config.yaml
arch: "crnn"
model: "multi-label audio tagger"
dataset: "synthesised imitations of 52 everyday sounds, one a clip"
train_examples: 39062
n_mels: 40
hop_length: 160
input: "log_mel"
spec_augment: false
win_length: 512
norm: "layernorm"
hidden_act: "hardswish"
channel_attention: "eca"
depths: [1, 1, 1, 1]
kernel_size: 5
stem: "single"
widths: [192, 240, 288, 368]
rnn_width: 96
rnn: "gru"
bidirectional: true
rnn_residual: false
rnn_layers: 5
num_labels: 68
optimizer: "soap"
beta2: 0.95
learning_rate: 0.0018
beta1: 0.9
shampoo_beta: 0.95
eps: 1e-08
precondition_frequency: 20
max_precond_dim: 1024
merge_dims: false
one_sided: true
adamw_lr_other_params: 0.0009
gradient_noise: 0.1
max_steps: 4700
batch_size: 128
epochs: 15.4
lr_schedule: "cosine"
final_lr_fraction: 0.01
warmup_steps: 230
weight_decay: 0.0
adamw_weight_decay_other_params: 0.01
Rows from block 2, named by matrix and row number. Each number is 128 + 32 x the weight over its row's rms, rounded and kept within 0 to 255. All counts start at 0. Numbers have three digits each.
# conv: width-5 conv, stride 2 (model.blocks.2.conv.weight, 288x240x5), inputs 230-239, a 5 kernel for each
conv.28:139167151115115176118098089038110114117154108134098075161088110136115210104145205124065103130105160145099174125160139104103116156128152105121107138160
conv.29:046102074118122190062111138128115134066151131153153142147120137103179102125124098216118106094118102152074202118121103102175092125160072116217107101090
conv.30:146143138160107152091126161171107120099136122126126099169206081132151151118165118135147164073147133134147195109081166174065157129179087062164138120142
conv.31:123099115113098134152145111142133114125098141178193135099107154130100152079155127076120137194123113117110138150140112125153122121144101170111125127156
conv.32:130143140215169122112101120206101146116110126110151137118152148155180154146111114118133174159083147112127084123127111139121090109160083099161125125137
conv.33:156138155194139128073077205137091109135106154138190111078112106137119094172169130153057161097079084111099163082224085117147118127122149183115139100186
conv.34:128118125078143141040130165158144167173149149157099125166090134152089110117153114150110105142162157129143147150125090107154151085094128127203118076117
conv.35:095087099141122070207090106166114143086136137125140171100087159149093106169119106142206117136159129163083129099152143121101140136170142177082130082136
conv.36:159077119122161127111142134152106150135105097158160115158095162132102106119146092126217069116150140173170192073170118138149142118126143128094073128133
conv.37:122096130170114176138085088105167154092108166144144173126091123132094143126141174119138134134190181136153170142158156097155104108168106121190139107121
conv.38:107052160162136125171080125137106157170171175118146111093131114143101130198133114181130082179113129149067146108121174146093139129107158084086177123156
conv.39:106081094139097160058111111191152140140140180135122198213164133145169164097097127074195170110130107128135122140114143177103125124139162118136190182039
conv.40:125110126118155120168099127116143156133136094169158130102115177080058120117076149129159105080071104200128059160194125049070174122095157129123105109068
conv.41:116121122149151149099149090103112109108090081145123077113109150166101085134140171171085071087166123171176120111132139156130154105087140163106089093100
conv.42:133157144177151118123153143125154144103118168146119188135176177129149101125124124098174091178162094148198127154089117140165128121150137111145131110161
conv.43:153173165148110200096102088115171135122143151117140129107144051125125160149136139128122093118131177134136097135117148154115153136120159167134129101186
conv.44:134139154143200150146076148106191136107092167126137135090078146150087110092146168125113076131137132133096133163093109104172123078118083132177105121106
conv.45:101181176107082047170152115157187207148157108108133133142142115163137127134099138168217100152092114160125141109143176079076107169119096241026141121127
conv.46:184116150070159214165056153134114101175118132117157147117067107139095092155151122120145142124134091178118170119148146017170090105187114164100110154122
conv.47:155106137098163108129118209107090149083122126154101193160136113121159144094145101141181107147177076081107092213153200115131130108140166111101150035056
conv.48:102124114129107130101138180116116161138162134151118149174189099140145158109119192096098171120089138129121124151101214117142144142141133119140139109110
conv.49:135183163120077088148178090123122148111200207157136085119163120106129146068086169149167120119087094129119106166156138117165158177128081124113143098186
conv.50:103164152138101180140119158100143156110125098164162114134104130077126147143151069159116196144145132166137162104152160120195133105117128134067150111104
conv.51:214126130098103178134119120138063162138084113073100157155155133148100083141086120095154137137135107107143125124118161161115151125122187105239160147102
conv.52:141149129088105100153091158074061107129079158127166111225134137123170131146147102159103135128132097126156068174089161088100134139149124097110127140218
conv.53:149112088148109131151132110114119113064177141162176122088104150120143118118156138102115113174089110149141133150166090152092147191110100184207212064093
conv.54:167173131099118084156115132184141162150160206077138202146152127132159108105109137095160175193144113110151157127144171071129113133135135081084094170098
conv.55:128152131174116080093127121109153190025138135102123112116093108130168180119090182157178170143141115109093183077133128129090136133174136181130167107097
conv.56:095138079113067102101121092202103151114117157107123116166140141100110110178139137089216083102127099142054152151139097088078101169121130102115108103114
conv.57:124134176179118121221129147099168170186102073080070143126099122097112131158148101115106162101144071090112175124177110099075134122140135123126108045139
conv.58:133142096124127139226071153187081173198125157115140128135138030105116124130244125111095144148106094184137091111129122143082116112112125116048139130122
conv.59:153183138129135125145136118092087130078169134125117127121170138150167118122150085072196123125055109148082127113170099136133116131156143062090144159170
conv.60:093164107134143137157067140138070135117076118148181121130112091099111124094156147141116111088116120131122156059147113126185100096131130092151179101167
conv.61:084134129100151175196133148142094060120149138100153127099102109097156193137113191074101151163095171151106150129185073095185069080116162198109125137065
conv.62:166105109142166087149144132149172128111135158186137125121130082129091093120175128085139144159125090142150127106180145102155188114136117106090097073145
conv.63:170156117168141118205069120112085112090139165154131151141112112212117114105172148124130086120108195158147128113111070143171086098126123113115149094105
conv.64:124180204118125133154096123153116143174131165114088128105097116124121095117135027114070122157141092141169078143147166143134129153060066103156142063144
conv.65:155101112060169132156152095130126123129164132147110132162125160134068158164059073167115162096105126129147139071078126122141151099107100063100176137204
conv.66:160146103130164119110176098109132128092092081115184129093121109093122106111158106134122121109147122150145116183085121110076124195092109163149093135066
conv.67:136115125130104154131174115156147168130116152146122072123108171106181119138164097113102140123145093164097189130139148101079150124067151110105162173102
conv.68:129169079144115194127173168154124097129122176115181151194135085147136160092174147075170102172174094058126110150129131132074129163101181126212096144145
conv.69:163137096168119142153160138124143187140140160104131083119100116097142149171181136141098078126185166078121062084116105183213140114118119104176129130142
conv.70:134093132125103124062197073158098090135126091089123153115120133159150083150097154138138120132134071126110076139154094159109121143130103152178036204076
conv.71:122151162118153134110158145104080085058146077093166087155158077155159122079086113134115186122153145103150190116167114086091140034132144109111156215120
conv.72:092107149073120134136115152098152086139079158063168143162170153101157124081158169163087117062188129129099143125094144080109143097168144137094136160114
conv.73:162105151106111123110101161126111120136151141108132135116083145124114101148121119252082137184133154115079071170128150166162113120146112164120185077126
conv.74:159148074124122120130137118066160168151123070114124164060104147043169148180089107161129104117102147106125191058095160146167112114131119116078135121180
conv.75:147127140104138115132134129116142136126103084133094144126100064188141050120197144109181082148128063160120093151140153128134150037145092098116177129138
conv.76:138075124144141104151105128131237221188186093163135168124156157110102172117173120120163082157145145146042108102121187112112132101131084164200136120071
conv.77:107137054095173108152081152148142160168124091087098171133102165096151153105146095127106158232110157102103144110029195147175131138111121151092212146149
conv.78:132119155131122141186090126118089176126134139202200119109093164092081133171133113118151096206178145146119125128106134117114066159194088155132131105095
conv.79:093117083100126158130091167139178119130162139155115153101122103128109179141172113108132123139118092108154091212101173128152146088156111166037131118110
conv.80:129129079158118105174151115135103181158110125061136071090140143094128120123164051107187157139195118175096171118091098105133140124084143130090141177166
conv.81:119100130165086132087226159105125146142108134164132137119109134140170168164165160179101112146125136074122115117156130146109108088148115161227091142153
conv.82:082095165107091118076130131175125093099145122137123118094129104117168168103153093141143116189086133133112038129184131087106141113174121183142116152182
conv.83:196115166126091110116089134176146173188158049092100160085067179154078102093104100169137166144125144087163156100136178120122107142139129157105178129132
conv.84:149133125145103163125157113131183123179193081146114080081194163141067132174091132105146156160169149173107094129114122156127120107156164110177138158175
conv.85:072092161102080101158099115169132109103081146063103124143130146140121124112126114173163108064117135098139131104103162116112164118158090155127135129187
conv.86:123161092142108153145135095108086146177130119112102152116130156158118118089142122082150108148146072131091072092092103215078121111104157134091118113115
conv.87:131154091120084135108127144134046140171194164100060138195152146120120113123155155124077162131111140123090148093089177205123150131144085081082147116165
conv.88:119149110150113115121168111114100133116122146054232163225170164112140108099113106076097118145057104106157152107162060118144123142118140050155090145135
conv.89:154146184164155073161118132111151175173131144139122089096158186119135117100123152120136116178108181071174198143086147149145147126157148114128135180119
conv.90:084155135147113132134115125105105090087162173106119043126109159113138128147167098128177123109107118098135076162159161117110171117100105153162080123117
conv.91:133109095111147151125145134077102087097133136099115163149120138134135174144086158128130112118171116143058160099133096167169076139182089141068146073226
conv.92:148205127125116155225080103164146135143113123167101084141112105164185179101124084106224083134154112118162121117123118081131130122166151102183123174195
conv.93:108109127150176096143077176161141071162180190134147202089120123121137094122141161092127135138114192106151075138186166148070138087175174158126108120070
conv.94:137164151129136155129134094178131092121141173151129135114168166079127099137142161164102091134127110136137070138135107160118153067155160112123113057165
conv.95:087171095074163177147066150120164179128072120142136114133159164119120100177074112215119141102140151158131050171132184089135188112044171126249255155117
conv.96:161094159098068118137129124111162077103083156156109128150199135088120110119146085169150118139135125186095119152093159153103143155127127124107100119145
conv.97:103145138090139103132142123090149089087130101135114088074187114138104103144157084132083165161140117129107104130049149136082063130152123102169144118182
conv.98:124137124138042096104094137123095047056161129111119072141108130179103144158177122035183085115150112115108139098183047129112123050149159104085088183252
conv.99:097148224106093167098103172132096137064123079107120093191163169126186088089115114081141136191119127076139131144058109070101132141171137152052112170121
conv.100:084128135181085108127126144173084092134077077115088127139096189114139088128150134167156139099122161123176081159146127118173162061136112097154109134101
conv.101:054110114128155133139119143084188153141089101105159122144131105172142137122094150136123152141122131116148142163140095162118148183193096208152147176039
conv.102:134114169096131087176121116142181145173134103085088135119137139129108127165183071111150119159091144073083149124154100062155147097144116175051129109155
conv.103:117087105121130137125082077135076141140086130182158097170126124079116155125151104062206132159075080134200072198134064184150143107142106088080078170147
conv.104:156110091103105178143107139050156128097138090163200125110068061144174183110157079166106141143183194078132106157184081135184105095152149162133131009162
conv.105:129152109123078076123125132163158103085112127104118101143134127179095128113178139167159140108117122066089169137076102121104121141098110108048097167143
conv.106:165152077166107081058151136137163156166114122127132115147105130183108099114119206144139114091116151102118102155177152117118105147169132126181096209122
conv.107:119078147150154138138074112124079139129047118130171066140073111121148104154170138118156108127107098113099156102113133144151156148071157112114108079097
conv.108:146143132140138121193130140138106110154117135131109128123095177148152040098126150105136123104158126109144095142162118115178112109088144128171114137134
conv.109:137171095177133174112189090056110125118131154115151141094119075082117171088101163103075119162100140146100129099165147082122095114125134177152130138117
conv.110:136112102148197183124109100127108124144089063091174166141116157125078084161135168075121124100118156190185084176157176108134115105174173143158092210136
conv.111:096156133185147106160121115122135104148145129157111116171085059094131127166159058136014173118135139131106173113104065162164091132085154069075166170141
conv.112:122152176155105108176131153123110089083123166122110109101101203137133121136056131134166107126089096144109135129078149109109122076128149063063109178099
conv.113:087158087121144127134122131152149060104088130096104107121114135073149146136145139103170121162180141096108077116111156157091083121172105138128117079126
conv.114:184094100147067193092114157144120085187175123161141138137137132104103146170171055109177120137147065140075122142125148127150118140156110168098093116176
conv.115:178120111093091133083115143143139056075100089072110136085066137121154072125145063109075146102111140136100114075086144214149127117138097092081173114138
conv.116:103115104177082147185124106116157101093090174095099107115114165130173143108166119110174135091129116111116160164060128143135114152127111173128167085152
conv.117:103146125093133173086119139161162069115121126132155154084122100129108190105112103160160096149100119104112173079108110136140119148113153143131101091137
conv.118:139132104121139255132136115154129091082209138121112086146170088123151195111135138129138096073149099143167150119133124132146141093116164149141059102092
conv.119:090158120169181130172089128120196171130117101103104186176115113129132148121138116172070210125112164155176129149126136141126093106115134142183098102077
conv.120:155095135102126156056108171152142174080158059139172097170139050115129175141142136135073160169064096142104087149171107052161079121161109129069173156177
conv.121:094100127156175122121107143090169114132166094092045093085155113107071147127085171100076173166077115146125149212106125084144181098106126079167181086090
conv.122:150136096102117091116207144167115106122156180128131168182109112130123099144101178152141121149108149183128121120135134126159121129072193158070154156183
conv.123:131151124129110151044161051123097195111178121077128127125124118154143144155129066104111115122128078141063093086165159165171159099153138192143110152104
conv.124:128163114179136116090158179127178133063189150139085056056054094107168128115145150152043132142114101127092158131082165155135145129101141137115155045096
conv.125:104180086114121103108163120102061152180147146094113138108128103154067097111112150124134153126120157120103125110107188152086137200096126129085144151225
conv.126:144126156100161173124124156146189151205113224109111123086122087127110102158136108120139125154129158193124126147152137133139123092119128184110199095127
conv.127:146125111120093142090110176154132111154104068103091101116184099177158168142141143139111113147158160178125137139127101174104123131141122108126095086098
conv.128:100152140163067098152110144150184157102097091126120099135167104141113105094119134132135151132184127162089103167146106142107135132076144173174152133139
conv.129:132135181082123091255106151105175129175118147111066130162161152115123067141172092132115124098136116163167054180081146207119159097151086154108093115111
conv.130:110141076122060101139091161153196190132164152208154126097192128085146138114105163124086148166185181121102105127119119154114196150115166116124062089166
conv.131:134117105150096150093106094185179147058096134164141130112148143121135106132170134111111072054102114144141100122154136088097126131128128127137091079085
conv.132:172106136114148066160093114095106121052104105114137101084113166142081102151164154165137118075130058068166120203115108148128097131133201152127178094220
conv.133:103092128131167072161074115162126140096160100148159120131075163140117141089144068081171168143108162106121121119185125038135127151157140125122154061114
conv.134:067142162108166124097129131163142130131099110131127106098105166106176149075122166117149128107155104122156146154087138142145104110164108120141093164135
conv.135:178138112109151132125129093083094154138134137133126122102176113069142109176185090072118115186114120105154117136118157076153167117079117080085147105148
conv.136:123162141089084120114125141157145123133156067169090132063090100115103097153149084143050192112191095145110127131142100145166122216079133099064143076158